python train.py --arch="nf_resnet" --model="image classifier" --dataset="gratings and oriented noise at many angles and scales" --train_examples=395000 --image_size=24 --crop_scale_min=0.8 --horizontal_flip=false --translate=0.06 --color_jitter=0.1 --targets=["angle", "scale", "kind"] --num_classes=[12, 5, 6] --norm="none_scaled_ws" --hidden_act="relu" --depths=[5, 5, 5] --kernel_size=3 --stem="deep" --avg_pool_shortcut=false --widths=[80, 128, 240] --residual_scale=0.3 --label_smoothing=0.2 --loss="cross_entropy" --init="xavier_uniform" --residual_init="scaled_by_depth" --optimizer="adamw" --learning_rate=0.0021 --beta1=0.85 --beta2=0.95 --eps=1e-06 --cautious_weight_decay=true --max_steps=10900 --batch_size=256 --epochs=7.1 --lr_schedule="cosine" --final_lr_fraction=0.1 --warmup_steps=1090 --weight_decay=0.0
Rows from block 12, named by matrix and row number. Rows with one number belong to one channel. Each number is 128 + 32 x the weight over its row's rms, rounded and kept within 0 to 255. All counts start at 0. Numbers have three digits each. After the name is the row's rms in percent of the matrix's.
# convs0: first 3x3 conv (model.blocks.12.convs.0.weight, 240x240x3x3, standardized in use), inputs 24-31, a 3x3 kernel for each
# convs1: second 3x3 conv (model.blocks.12.convs.1.weight, 240x240x3x3, standardized in use, transposed), outputs 24-31, a 3x3 kernel for each
convs0.146 102:135121126138122120131126132062068067065055042065044040114119127118118144135125132112115120112086084129120096171163160175173168175170188125122117126124123115118120140121141150126138173164146145147153146143147138133148
convs0.147 103:168152130143129168091160112136139146140146136159155141094116162069129153062153108165138120143138129139109114115135099151098111138120165119087111119088051156095126127077108122123110166135090167145123123158100149158121
convs0.148 104:178152130165182156167148135147148133133147149140146136079100136112153080037109153098121132079071131151131088156078160146079150145109171149128147098028164156114121085134137038129174117153161096137099099142113105135123
convs0.149 104:124122171144154170181140110146149170145136119168125091072134179122139161178124098119171142062089161105056098124115156134136133161167122078130163124116126157129103092139144095120153154114123127136160131114138157156121
convs0.150 100:136128123149141122157153143150118137145101152119105143179130103173121079165108083083117140047077110085069090167135133177151135202168147159098061158108066174127095107138169108139167115128148130111141122125115134126127
convs0.151 098:112132125094079126133105122145139138144129137125137151099145123100128082172113138101119124172111120146122094152111169125134168106169085104007109142112059000174077201064147146201122113158123171114134146136137110151097
convs0.152 103:152103141079150103104153079146133131141150137143146149151125105083119113124124088129155126141139136133086137142119141177153164155177143116138136141136140130120143176153175181154164193164152143142142159125159166167152
convs0.153 104:119116109127123131112109122235239218239234243229255224114104115132126124127101116099097101103064064104104048134117132122128129126107123126113101113110111111110095172169194160156168157174192101137118112147115119106106
convs0.154 094:169153123094122104137146140160169143160150163147158135161149074120119074098168106094110130178133118190187141149143126182117220152178160043027078096133106115091062097146120145086164209147095122080180138171111184128128
convs0.155 098:155124117151145162153149112152162130126162130127148147178138094108133149090188135124130128167113122160104147145096138174105168144072145048124150113160094121122128088151147118152105120165156086142116117154109151136135
convs0.156 088:103130128157144167144176164150169164189228183161188178094134127101146110144134125108070103103140115139141113142145167133186161119126130113095064157120115071094102112130123128142133134113130131125105149186188143121135
convs0.157 102:125162102060152135159058134135139142151146143157141127114127113043164071135032155158116136142121105085135121165102169134108115116175092088121117177079144054141067141113142195097136091114120131135142155155112117174171
convs0.158 099:126128107149130154113142107111099117121118119100091115117141131174135126102096045158113107136150076169171129158157140116153154137133120112105034029072073097114110131119110100073097098107148116119116096145118105134111
convs0.159 091:121148136089169147159117139159141151166133167152158120106153051127174104070130144142155142117177141173147134086127138144163104173105131103122092142107126158144113092108117103135127146165116108143131185172084158166170
convs0.160 097:168137168187147123128174172135150154144160137145133137127121113165102021084167146150127121156127128152127083133150164129176138152178133084143094054131122127050099108136135098108129144116120081122142070116085128123154
convs0.161 096:166121123138108125151114137121137140116094117135125149175049127128127104107155073149148145125106096106134108106142107126106084144070181107156143091098105172135205085070127130053113079123176143107122103116144132122197
convs0.162 104:110167134179095174111167151165147149151153130157158148081167128140105112101117143121123131122167121141092138128159147157114181134165119173068121000148059146091150193090159078175091169153174135113149098149115137117133
convs0.163 111:154120146126120114140121130123116124121130121131140137117126150119134144138129137111139132125105124119116117163135147141137163147132147082098063126092085120099091094142142110131138135129146157174165172179165181186162
convs0.164 100:132148150131159136120137142136169150128145128150134133122163156088151102111089078100138130131128131147142125147103108109133180106178180160110072141132134106169132128117106157096097198141132152148086175129125145085104
convs0.165 101:096168106122164139121172107133127146130143135172166122146194155097084102045142129137153160106116109140095136159122102152118119149094118135101064136128112187128178166092142122087157131126166138138103143087139148152167
convs0.166 107:157158156160163169140164165153157134160157147149152147127147131152157157131158164097113142095102139040104106130116102139125105119108103148150154145160149157151147106131084122114127100137099125129145110124140111113127
convs0.167 100:204229216237214190216223210128140144144140136161138139123168148151152162156152146135126149112114128109099108139151110107158136108123147133096154121136144144163133133135142172149146102145142127143113150147122131161156
convs0.168 100:111156155137138131129105125156162165147135141110144132096154121114094052087117153109097138134121101172149119177128191163166161126134139139094079133122130150094058128119126029105072098153130155199116060150076165109122
convs0.169 106:121103109131079147098090118125136153147150131151134147148116197133115134054139106146147140152172129136162161148144156142117166156122162061091000079120118123114043133127123112114100116118089119155145128145156146151127
convs0.170 093:093106119120105129128124159212202205170175178138128164073117104086098139072068092150108157132087157131146219156081109132149115144125151060054087063069095082078088124139121147101105140118134119154164083135165119144178
convs0.171 100:107103134057086069110100120160154124144114123137153119183127081100120151105119015129153126144105129130137110150128150113113109158149181105106127067089029086100113151042104053134091131127108171114123119155110177163132
convs0.172 105:145199100113140129187085119145151153151148131147152139113139115085046127127107166159117129143155130154131165117169090153073117122181186121035146148122129108150137159142133128062048169124155147112129115134160154166165
convs0.173 101:136142130135128126144123134162158125164155120148133102086128156097122157108128170170160145170171180172200217120057096104059095121073104101113161085115162097114158171108114156110128157123134135143156139129168131132173
convs0.174 104:123156098099118113092169140111111146130113137125135145105150049124111108085125121115106134136127110162143121165176175183196196165154161114105165107142116143100138172150191203177133192090148180095119142121108119129136
convs0.175 103:078119152149177143154189137144143143161120133141142155106132101118132110166133114098131124153112111152140117154175131144142159129078071166106142116094114100111116093093140163131155091121111160152160169130124116127125
convs0.176 096:129145147185134139164206151147129147144152132136144104102084152137121105156114115113121122151079137103192128158135087140103118093126094140136078088112150055130133129191122125050135098083127108132179147129121124142166
convs0.177 096:172173137133142122110131157206209125120120099090066122180155115080120082077102126134133101065118097049112167143151126119115107114128143156145115151128095079115104143140132114147099150101167148104124117127134145124168
convs0.178 105:120128130119123135116123114124116131121124135129111123099076072077064054054064066149168162098118124099077093133114110130113119113113122091102077085079061086080094124111105110103100114091115172159144180145143161148145
convs0.179 104:118155142122139114137116155152161142145122156164131135068133063149118027014082177163136131089113171113134085161102148151152123160104115149110165133087146154148101202110130090100144124202132167179138114123130105183180
convs0.180 093:143149126110132137169125147112146120100118138119142146132074083073121075107110090139121136110098146057062054102134149131106124115105128094094101122129093037153119098085138066110084031145122140126135162162129122167119
convs0.181 097:219138127118121108168087166127119137130117152133135144170106137127179113182078078095110126117091091091129081100038144097158182125180169034125131125101112032133126100132163197184127148150145078100146137133146139158176
convs0.182 093:106078139149151157169133069113115156150097067206165103029137136121138178127108088081137150163115117205177135128151147119152088120106127085066112103114090175160120137148129096115118055086126175126139128153119158136136
convs0.183 106:134051142087191143159110058144137141157163153152137136148084099061114137166124108082124127111109108123102132137172161130131144125171159100151096151094087090106140150174138171084179169176137130134179126123138171128126
convs0.184 094:104110173125105114135134103133144156144119124144127130058109105123150152147092097148125142096136169139133128172124152141140151128172128116064013067107108062098116130138089131113144061116125089165116120124121155112163
convs0.185 107:122112141132147152113156123138137156133131124152151132077149135092122161143064068153154147131103148177126132120120198136144167116190122168092130117094126063130193128156091148104094121129151190118096144158116127117180
convs0.186 105:132111151146122127121132127142128142128140132162152154099126148151064108113148130122123140127138135129116113107158157090110126117126120062114039110135142067091130130159066131126151040149105114133090144149131099154143
convs0.187 110:172165178170185175166174165129136131125135131137141144168161161158162158192172164142136135142139144120134142114116105109121109104117120139126127125119133129129132105122137133127151157133134132135134147140131133146128
convs0.188 089:173155162116156142158167119117134138144131123145130133128143068089149131145111101124130125214130091166121123117119181083134175095138177059094079151121137101140129159130153136132181140142109147142124138157152170157180
convs0.189 089:139135149134129131139161121134138150109100117119085086158119103157143126113109076097131140106117124132087115137133146148132138156147147002057095128111125152163171052101126154150168105108158085117110157115114168140198
convs0.190 084:126099120108156124126140133158120152115143146127177141171139120167088110106085023118110112117086078122133119127121148104120116139163140094073108136102133055108100084089142089138171157163181112141141170179163124146108
convs0.191 093:138170169162187079110195134097104096107122141116112144059184103124129036162091116118088157156091161084138145129075136104116140099123152155069063095098151161137156138137088102111158110080140191167110145154135121088140
convs0.192 099:141208150219166204191211082115147120126143115131146127081159106145121147101182116128091085134135139154129145138143115153092191113106192121048143094132098132065150113089145037131150104129179118091130146109137122127140
convs0.193 102:110105114171118106165149151160162162163154147124123078095138145129154137154148134125111122103114116196114067143140136105117154132135174070058053113119121143156135135150170128100151128121137089085108094137155176191190
convs0.194 106:128156131122177132140160127142140159149136130153149143184119188070146106098101106110115149117116127134121122103120125163122160127109154064133062128022118137156165157075128113150130100147199134128105121104116114131157
convs0.195 100:088100097078079085096094088162143138155142151162138150158071155065139073130052109136132133149127167122145131150192121140129194142138153028127069090063062115055086163118104062133114107083135127156202139142135137134174
convs0.196 091:139123138121123131137132141130094129128171175117172154089132114110157161130153115078111178118135117127109124129129163131140173121131181070098099109150109124142143086103084094098107097130162140141110159154137167150134
convs0.197 101:144174111133128148144081126145155138130145139146156146182088127162111162155083146108105105085123115111132127103178079106129116097132079103139109108136000016150068149064155171070111110163138117104182183086156123148128
convs0.198 086:103091088163104103092131116144165164115146143156130113124110123201117136130088129113094148124084120190163105120099099174182091141126119115126078129154051099107071143152140151160130104163173075187123156172130162147146
convs0.199 101:133117099164132117159146124175190178169179145156146106076111148120143172144152172118090096115095084215154151144136125121124133131143186010097104112131125114135168157111138119120135162128133090086144115130147131140178
convs0.200 104:139162169140171181179144193148142128132139133132160132123119129111166100121117142113116116087102110114141109109117115136121113148129156114096108096095100098150051190086190149085117142180088185125156157109157161139111
convs0.201 092:157120101153158098184118124128120109131125101169147127143142040125149126162129138092107130171133136203216154149146140186168157126180190043138112129078034080124036117114089148110138154159081115083071149089108115137113
convs0.202 099:123152164149151107137116130162156140169131132185133134059139153092061123148039138130134170159105132138153126147107148125182140148173163113037102004140177088138095139100090098138191096118172173165079105136134145111158
convs0.203 105:104166100144082163128164115137143153154149139159152137084144133093124095167136114117137139122140131105119176097156128148094208152151127140041118055148066100067141203036138058188038124043164140126176110155113139147138
convs0.204 096:110114101140102087141119114147142147141157128161159125054109098067139158070142142122047120105081053215156109157139150126120154137126140026085060076136131095114131115123103143131121132128123106095100106154171144171194
convs0.205 096:155131106141110160141122137145130129143142123142160142073099141153052126074158053123120132127113126153175113151147118169132134158123170042126033103129061145066071117130158093145116122137117060134206091177160140170109
convs0.206 105:143174106110132142112171130146147146131132141147143134158128116079123168151133112122145115159091117123134117158154113144151193150154136080060178169104069080075167099044152150150137141033179106128128164105142131137164
convs0.207 101:126152107093155102151136134149140138150151130153132163129153112128120134140071124101147136115145138130137109115130099106144110099183140100054151074093140109124109177048121177112167152116146184051148192155133177111111
convs0.208 104:168137146161135149152155172154154158146133139145180152102137063146108131097090124127144130163132142135156143116088131157136117163180104158155170050129011121155128127181093142122111154147140116155075075140081105136120
convs0.209 107:105095142115121154139152165137122132138137121132158144061061100148177158146159134145159145121145117135138128160116169166142156138098163159143093132046000124064064135151120132151063144129105091152138118159129172176112
convs0.210 099:135148149118167144170147127118139127126158164148152133096153089162151115062104040118099107112132100170165176146145193151137170134178152078063089071000096103105127112099092094045113150126130156083039167128114141161114
convs0.211 088:139132069175118153118153117126151104121149142138153148106087058134064168103101133109087085118082127180162146127145103154112102146137134074097127077129058110089100127073176150128197095138185154138122185175134117143137
convs0.212 101:173149152147156147163193183123075078109093081097090109101083082128074122124147103120093116136152125137160115161190151176164177159127155077134120125113061110047063075129119101132145133114133088145173109130115150152115
convs0.213 104:118146148162118164113111169140141145139095123156126135170184148092103172133141148136139168140115137177163147160108142139110147195137154080103015121152090092082000111097123107128094110137084107120115136153143107110061
convs0.214 099:172142162155137162155125155128137150142159142129136127124127126131108127095108121118128115120160130124165146136063085128084127179080130090105116072126108095125144145099118125075154140096160124120095093121123096140103
convs0.215 099:120109196160015185229057161141148164134158140130137148156103161140080159146060140114136120119150109106148160160148108163139109137147148125121091072137082054127113133102123109135102068113161137167119124146177102141145
convs0.216 108:127134131125147135123140123130135141122129134124123116088097115100101071066079083102107092114117103103106099136158177122143162133145138163159143148150155153156153132119113117099109126115102121118108126106095103095122
convs0.217 099:127159098147146137116122166114136160138147100111150162125146179170138159129107130114178208095095147142109069139143134171158123142143158090110105131125099090101117086070127150113081129132116119129130166142123166144125
convs0.218 087:130122142143129150128150167145141158147157166170171151151100107134149136133085103130145120147114155159143127172179202174188209172142149118104100159130110113103058115138112129143126101132116111184104155178120123157123
convs0.219 093:116149143120100116120089143132149175152138149146158163118146151082098100110114104113109110140173099153136104142146159143173135139104174100042054081105109141047077128121124096131109110136097105154135093139165154136105
convs0.220 106:099090120109129113111096085140143151136159126136150138055154138042113040133131035147157149167113112155138126145118174129113160115138222141062000083121138043029081133136102124117153147127134198194139168151142162106064
convs0.221 102:086139125171130072100122158112139129139113121121123149111121108150170124105129169099120160107102131134146118161149090082130164146142116133109124076099135135110073112121108075151133093053122175160121133120126098101142
convs0.222 102:129113133146129128140137123154123146145130146135116135162118131163107112147095105095123143049097110106082072151140123176159121169173138140097095159111095173123096120136156138127154132136128129122143133125116142127108
convs0.223 114:138142141129131127127130124116112119101113117116108112116107087114120110123122115146154171137156150147142143154139129133136112110113116107109122115106109111096116174172172159149183170161197087068096058058086074069084
convs0.224 088:127135179129147128146103149150148134162141189148139134100070090179164142077047104100105107107143151131096073118147149177093174132138131110126104096075145131151127146137139162146159110139128113162136172203116132182148
convs0.225 100:100141146132155176146167170155139133133133140133142134152122125091085138092165148121083108117135147124135172157181118125160118081056134124151131119111128117098129168123119114137116089099126192180139149113158134132129
convs0.226 101:081048097035055038040028065142148143149132143162150149140124080093109136119149112131166154183138147120150128165154119078099066123120146074091086108115112049038033149115136078138108131136115179148118161174158171153126
convs0.227 109:141129109135136162114161162154116136106119121117144128063062198118120128193138031167143142185159135140139146170125107146122135104108191166191113139088096079058164092174152126132132173077108073206129113142185201131147
convs0.228 093:145190141138191182198171146113156126114146167087094134126115101073164147099131094098117112128100096074070059078082122088121115109082139147127175129146174077149139168075176096139140087108106173131125122119138110138134
convs0.229 093:119120106134131145133151119122124131134136154161161178149079169088135087108127164093123162115104172158116169123128123115129126143124158155119144131115137093099123097091110120084103068143118148154180172115148097130172
convs0.230 105:129107106124108119142122137158156144154171161165163161132136128095131136105127154108092111065080083052059046124126116138121132122124139109115117127122126093113112079102126118121166064123148126120127130123130120140134
convs0.231 104:109119086128138038139187155149150136131167152157140155098135121109117070161161117124129124117147123152126153107070178148126117122117139100090122171125133133084116127105182169077145119080089143126130142110144141119114
convs1.146 135:138130137136128128139127134070071082075072063061079077126126127122129118118127116156172173109139134080098090104092096089089084087075073141131128140136122137116109134122126133127115124132127107119112101108110104110105
convs1.147 103:040026122034041105068036086146111073063111073089094091110077134058042151082091105151148164108134148108098131107130161136144162141171144083089110133118147127154148136136112158118154126148145152155140119141155133147089
convs1.148 100:185186166138162152164177161119095106130130115133125136149113159098127139148109120133158142138137143110097121135130134139137137109149140132110128060122125110102113162109135124107150129125139117129183115109160119127133
convs1.149 131:159140120152129140137140143109144135145137158145168128161136123156125126136142132129098084123118135118124141185126127168132149145161167135113070096122126117113172072101084074101087073075089167151151143154149151163135
convs1.150 122:129132131133141139142129131079131107075126110083106089121108113140120117157125098085136183068105150023055079129135131141122116121100109144136115139125110134136118100126128095145139078130127114102117141130123146140122
convs1.151 096:159155144130161170157138146118146153115127162107133142159178087175180075126137176157167163127143144123107105181097148107095097118113114132103173191147131166190203153125170135144154174148121184110107103118153096085088
convs1.152 104:076101117076114144093120120163161170148127131151171150135177133146159134155151146141150157115143146110141151136166162173197187145174169118111099115085104116121103112125110101107099092084106091110111113107113137116094
convs1.153 098:160141147134138136140123143169155148181157156168176156148141137152138143155137157129153152093125134063092090131133087126101086104089087158125128120120111114111115157152149135102114147106110139136151152139132145162148
convs1.154 086:186200184172189147158204138154176151163182159163181163223204140164173212174183157144150160130144131104114104157143145118174143116122136137179195218182180162124173165132157141158148152160168138157164134126100152121095
convs1.155 097:093088148094119081135088096183203111151158154173119112137149119096095074133100118146138145123104091108124095176141162117115177110141133149104138131103099120130102114105161150121160123126144167119122132109167111073163
convs1.156 092:143149144154158166138163152146167155123116138116123162141181157181147173145170164134134174116116139127111114161163147158116131150150140160147141129126156170142155169157135166155128172162144148141148157152122143176129
convs1.157 098:151171137185130128113188146136142118151115143106147166123170148172165108131158197135132138117123110123129130122093103120101079129084095164077155114093065073085166141103141092150091166150123127108123120101097135115114
convs1.158 092:149131154157163148149171187151146147153136157143158150150127176133152168206179118121166201101152179090143171145131153147162159122151136167162131163136123138157191168133162151155138150156151139161140109105125115135119
convs1.159 090:105146138171121059139205183139147135111131137167142176114110098088097128194164148102099115061073071078056034124211170118123185096117147156102106098139142182119181165134152175131165119141096084112134137088117213106092
convs1.160 077:184173170188170158204174189152142143112136155130139159191190140139150167200140142113130169092134151108096148125131139152108149141136146120120142159144148172121127184145176171172169165178164113111127136120112102114105
convs1.161 091:137145146198134155165175196144136176127144140152154152074135160140149141195117149135096095145131142078067112112145111170154163135105148087115083101138182162115081122112112118117136105076145108094098093114065135146100
convs1.162 103:176123173154165151185156181135135127129132139116122152147110153131119112130142144109147138097132158096131146141075115113073052091109080025179145177118159175136125100125153162120152103133080095083094105111153117076129
convs1.163 116:153144142147140136138140153136148132163152151149148127129136157136139148151145159153168154143146146108112105102126105118128115121129106167155157162166164146166154117095096101112104107109104117133126141130134134121114
convs1.164 091:057060079035034061086027067130131117096108125150108117188137119150115129059057120115116147079127136087097164109092138082106118086101094085072116115089108127083094116146118159147148182131138174082154165190168088154200
convs1.165 095:106030085057083063083101092149172145187139126166150154122131201167148141160123125129150118113108103094105103152150101105056115087111117102110063123151086203120121184160162166142156124138117131136131078155141168110082
convs1.166 111:096093093090091081096093108145121135145127137116133126083088099074088080091080106103129133102129117080101105132163189153151191181160180100098105086093108106087078134106104137125126132116133079130098098143132115134132
convs1.167 087:158132132140117115159151140213184169178185186172202197135119113110089091092108087138164167119162164131141146114086108155124140110127136152112154167137131155138162115129123097087101102126151189181166146163175125125176
convs1.168 094:139144173185123174141154117128133106108130114094108088182152133124143162147160222140150154150140157146154146114116132116148158112146152138153126176145088138070097148095152165117158146110127097141169108124148179123092
convs1.169 105:097081091096040097088072105159139161135149129140154132149137135066134190143113129144141167148149165139156151151173146160177148144166153118138124133141107081094120107110130125149122116119106180128097181119091168099121
convs1.170 082:125109117117108089105117103135133133113134137131131158159141145164170159143156141090129144099112132132109125108102097131109099135110131123119147135134142123148126159145166165135161163124160176183158171171187145175172
convs1.171 091:057025071047035043054053082164161159124138161159144164209143165134171174142145133141143127133144126131118149113107122147073091115142111095089076077040113085104059132169160178120160167169127145192147139109152136165117
convs1.172 103:142177194204214207168169202164150142137162153129152131150132081123097119082100167156127128135115127123130106141114166172179133141134134167180197231170148194157077120138152160136114112145094162150117169139156121116183
convs1.173 124:133129127135125123132129117134111087125121069131120074097102095087118087076097089199165205181138167165117118113144143133166137120152116098097126093112119108117114096129055087132026085128013113140127140148128134135143
convs1.174 097:140136160132187119178136131120110147123116134130135119120152204186187085168142157152151166130121164099118148151183163172197163133178152177144102152105123173158132142144105126097121103131117122118117105114133082101124
convs1.175 099:219233186193203245229188120117110129136124108112132116064113102179065107094086123141162151139109121132146130160176176135150170150146137142150225151142116147242230142174150128115136192150123130128125132141155091119154
convs1.176 086:147093157169133119130137158123107131155101073119092086112126189202163149151135142134139145140160148122130162168111159130169154157144166177135136138129126152175118182168120126189150137095101110101108150168128112150149
convs1.177 101:112139148154134137147099120164149148146178180158124129130198144142144134114134116063097128060107109090111129186232152179162216192152168137147143142094113161099072088133134130109142149123121142100161162152140135134126
convs1.178 106:115129139117142119117143137142137119125135130112126108149142154142153146165155150143157150119118132080090094099121135112120141126121131141159131139181155147149146136147126157136119149141122100109100099108098109099090
convs1.179 099:134157120170135137110148146144152127119134146119115160148161131095153127208157210168140149142148174125164144176131148127165139127154135155151134171182161120128150151117125152099140103138087050086156065085114129044043
convs1.180 090:072101084103108094113098113120139140143144119139129137138104108134158094166097138128091158107089155085085115120103158079102161088108146103055124094106132129145144099138149157137184105152142091086139116081075071087057
convs1.181 089:196147121182138157184180167123132118119153138154134146155196149164153106169150123164169189131156169126122143200166146202126128154134132156089107136140140109157148173113126118119136179102154163120106143092069132093111
convs1.182 091:108110120114090146143126171214185153191136128199176174155128102148147118174178151098087070111090081070082067200131136169134161110169197150127089146162090165216195146210163162162143160128115163194121116162141115105117
convs1.183 113:066083100110111150082094118139134128121115129133131146139162065123114148180141118153157179119144160088124124157157162170158149153137173194113159101143133159149157132130112123150108114109123104069107120098089116094073
convs1.184 074:099148139160125142161109105154134110157128151139170135129155195160162166144162176143152156150154157120103122130125124107117122168114135141156101144151106158202157130135126089117097148092152142145109164154167123121207
convs1.185 110:132073112116086100107119123156137133161116132114118121136066143137135127136098096139152155160177157108122146107111165135140194101163155069149123110109125148186133120101135097090106130089105130145156122124168088134179
convs1.186 100:112098089114110132092093097143132126142130128124148129092162105212133133135107124156148155125127130133125115137109115117054101142082090132083147066134138135136160163126121145118114190136161174155169154132148167152150
convs1.187 147:110107097105102111116105118143141144137149146129141141137129134134128134138139138129148164115141146101127136135128129138136129134132123109090094110113108125114118093109111119116113126126111116114115115114117111109110
convs1.188 085:110137115112087119091124106139128108120134128138158167159187197187107188243145129114118163098133159096137149131163143113101126165112095186061120112128077127201154175133144171195101164118202125160173079089159113112140
convs1.189 093:134144125129099118136117125141154123142130135135100150172157169116147170170203147066104171080101109092084094156141117152147156156143140084068074125135100079105121204169161151157165141148139174164117109113153115117157
convs1.190 082:142138103114148120131147165164151164149153129150166158167181163135191206184154131117136154109101143112142174142136149120122141141128147138127133170136100145134133146153149135160158146149152136162168120160204139146162
convs1.191 092:126131064059100055107113129127108121161121116136132169125047125143117111118118146096093141111124146076073077096115182121118139123079129055094056067047089075077063138151113106115117182159104101097077130107112108144128
convs1.192 091:164127181146173141164150138136094127133100100138143138133134158133119112131123117190171173157174177130119146178138150161151153169181138100152170122155147149154134151119145124149165121185177153057116149014082162064099
convs1.193 096:126136149158136142155145122140128101113109123131145150137128128128117149189163141089136216068050067108103090133152147153156153110133113169147136163164133160136128189170162185146194117129126130134116130152140129138139
convs1.194 113:145145138137121119142131107126142122107124107120132104121115178152105087089107121122129145089119128049076103137106056120080075078076092110099099113179142140137148134128123132147133127099124146112105079097139093078116
convs1.195 089:003046053028000000001007048157150167152175150174141173200155170106143177136140153142154171122158151127100146095100119127102107080111109110002025012078038036033060106163147143106153171118126130161160202109146140145149
convs1.196 087:100089132090124114131137137146121154128113136118117136127128137131028115099107112142117174122135195054051134121109134096123144125148127081133122112101181145149096098145124126146143100151091139139134117158155089101127
convs1.197 097:122143116141119136119107122140131114102111097095126108089175118115163061103091131143146160141144177121137128173139183146152176158145145122063101072128074069118127156129127095173130145161152173143106163117099131101109
convs1.198 095:175179195183214173171159148171142151165165169131178146086140224157186111127191112136147154128104099123102081140141140156093135142143157200227194209183127191176170132163157120114149157150134130140102203175118141128185
convs1.199 091:144136120139130133140121133212194196191191143142148171104126098084106160112140132237175223139120143048043096133135141162144156124150126133119125136149138120108126184181166144191135135160102111122122157144130106119150
convs1.200 104:145122153116134114172114122128151147140114117118131153049069086011137043092049074160149154129140146117119136138102139135121076112145120163138130148069147155183129139136129146116123141184135148163111119129064115126066
convs1.201 083:148153166157158137143135123098175169109120165126151147136168142150174095135125160120123152108103136076120116164085114151117065133111095211124170157181144172160116151120182131158116193165150113146176138130152132117089
convs1.202 093:138108126115095130125105092192159149153146153159170131100130118150150114091146115144166187130162171090115143164148180181172122142183150133199171153124120146183150124148128078125153133173086136117103160158122128162166
convs1.203 106:161132146136147151137137139149094128083149081103103090176097131127144140138181117125117139104139120134121141116106098124063102115104117074177118174108147133147148133151148190124141133166119091109177141078135185172105
convs1.204 091:183168126165163130165139130125065081081064108095058117163142157134185162146171158236208239139135162122112125148118142129139130111133107132164152167168165157151159175160156142162142156149106181173138199167144157162159
convs1.205 090:112139140128124119104130133126167204188170150157128134075114189107114162115146139170175153135134119101102080094175187155147159141128137194188172147176190203160125137125134146117158111137148099148122150149102220132104
convs1.206 110:092112100106126089101111126121119122084107103105090121163172157103088093130135140145146143111156135121135157170122130103134135138112116101000101101073065052112103118114144126158124154126169115154145091141146075081145
convs1.207 095:150176124164145122171144150127138140149128182129128146158175093101135097170102114167149195159167210125122154154095142163147181126119174092119138110147126115166133095121134104147108134184110116119101083129138066107178
convs1.208 093:152147117159173163158187155142123123149133122142147141150127135135112113142155112123150157130145159137126109158133157167136150172140127207164152210147170146159194111128136118115147103072118123133134118100117148144157
convs1.209 105:103090098113105100107129090096111111112096108114125129098096147138118108082117130117134157099117142077087093148165173123149168109162140172141087141129148139121140072057046100029094088073087114173184132158149180151068
convs1.210 084:110093125104134118106146160146164132141155161170209196193144140129163151205157199108122193100122160123136133119106143081161169099161171160137147186138171131172208150120168157150131146132093124199204099125206125120136
convs1.211 084:129126144135124082131110126155136152157134150122143145179148154087203099143189148190153181122120115084054077161147127135108124126164108131154180153185116114161131111122124128108156135136129193166097160159118161099168
convs1.212 100:122131136132139138137128143187165177181186157196199194102137185115144159125147150147138154120139129118138128120136149141146172179179186201164156151170195177148157140136137149135142151147157060101102128102051131123063
convs1.213 103:048071090085086088077073100158176164159154159130141161098071102092111103066118083127138178138142153110126135121134108148161135099120135098123140147145150150157128120129147106151125139124155178134108187150120156144149
convs1.214 084:174155166154154153162140170130131164133149171158143138115130139134143141155151129146152161134129137125129126225193181177167178172182154167172149167170136142171153195144166213132171168168182177126090158082080130077128
convs1.215 097:225159209233140206249216204158148141144157154140180159181175164189167187166150162128140148132132130136142136164163145172148153159160138141117132125108127147139117148138179144158179131162153154137138164139137133146178
convs1.216 129:084091072084096079075090080177172166166167165155155148122120118126128126124121113149147150131153159125140137127107104122103102113098103108112106096112113108104110129129137132129131132129132140152150148146143136145139
convs1.217 098:142144119173149154178171174131146136109116114093137120114180129145111085148117172131136151095130103092106105135146146177137142121154157130099162135164090140155150134121162143174141139124148135161157084129162105093105
convs1.218 082:137153171147156152122165174166114114110133109135145149154169183135170173149166173142138138117127115117104110161148137173180194180161146144162148137150170146161172162142150190115153161146205148164136172179157160154156
convs1.219 084:108130160152107153141118148098159126125122129153144136182191154146145255151163162136159157126146195117131161181145156201185155130144133122186165175171131155119127148145157163154164167167133156144152175145130153155123
convs1.220 101:030000025000000024000008031137161159133140151148149156143104128199104197124095125121156156150156153144155161079107144085122121110159161062098049056030116087080080129142113122121116155113153141130122190170147163194163
convs1.221 098:125087099091142132137154087107136120137142116165131130072116109117085079091141101115154170131124121131116121116112139146154143148171154158221191163164152089152194164160128121131152190172121129081102133065084123103101
convs1.222 125:127130141134141143142137137071120102062118107055095079113105111139113103148130103081146193075105169034070093124119118142136121127109116149130121132124112146134124105145132119149131098151121114114129136125131144135116
convs1.223 109:109120118099107126108108118147156145165153142158160131170129140155129141150132135115134130123129132124137131171182132152132131137142138135099122101129105096094114167129136150117124149113111131153134133123127142118145
convs1.224 091:093089098112087122109131126151181154157158179126160202162245126092138091151178186143145175128109134118112092159139126144164138167158137114071109136122091117121153173172126182162138174139152116164181121128188137096144
convs1.225 090:126105111106088132136104114117125113166125117128132121099072139154134154178124160143153172123120115107106091152184146201110153158137183138137097080100115157084100132185136146144138147110141160086094207115084185134059
convs1.226 084:000000000000000005000000045175194149165167157152163148160120152160156158150156127124166161117120137104109148067105085123071091113133083019067019050040095021058019137153144153126115149132103129179171122098140148176132
convs1.227 117:148125143132138145134153119104123143121150116122151140062118170146143143116129150105141170105137134097124161091144153131128154147144146145178142128152158188141114080103054095079069088092109070112100139144104170151114
convs1.228 099:159111142124122084101098134129131112105101085118096107080073099073138039078062110187135176121114140098098179145123137074091104109134107092132145101041138113183063109137148079146113122117123151117129120131099122122080
convs1.229 095:124100139125170101119141127082027078115058069101082108074133104121173123121164139081096156065081128074079108123080095158152158154152134096132150086127136115125101103132114123121139135155113149077083165123090124121157
convs1.230 125:133129136147134131141128136089079069094073079072057049089073064075082062080053069156172177147155171144135151075085097095105098096093082097100108101105107119115106120115126120127119108139116118138119127138105116128098
convs1.231 099:211180191127168164212196185120126121130119163142123127148082179134172109115113132111110156120122100137146103140120150154123136131112139157113099131133123146143114128134100081123097078120111136118149088130110084108111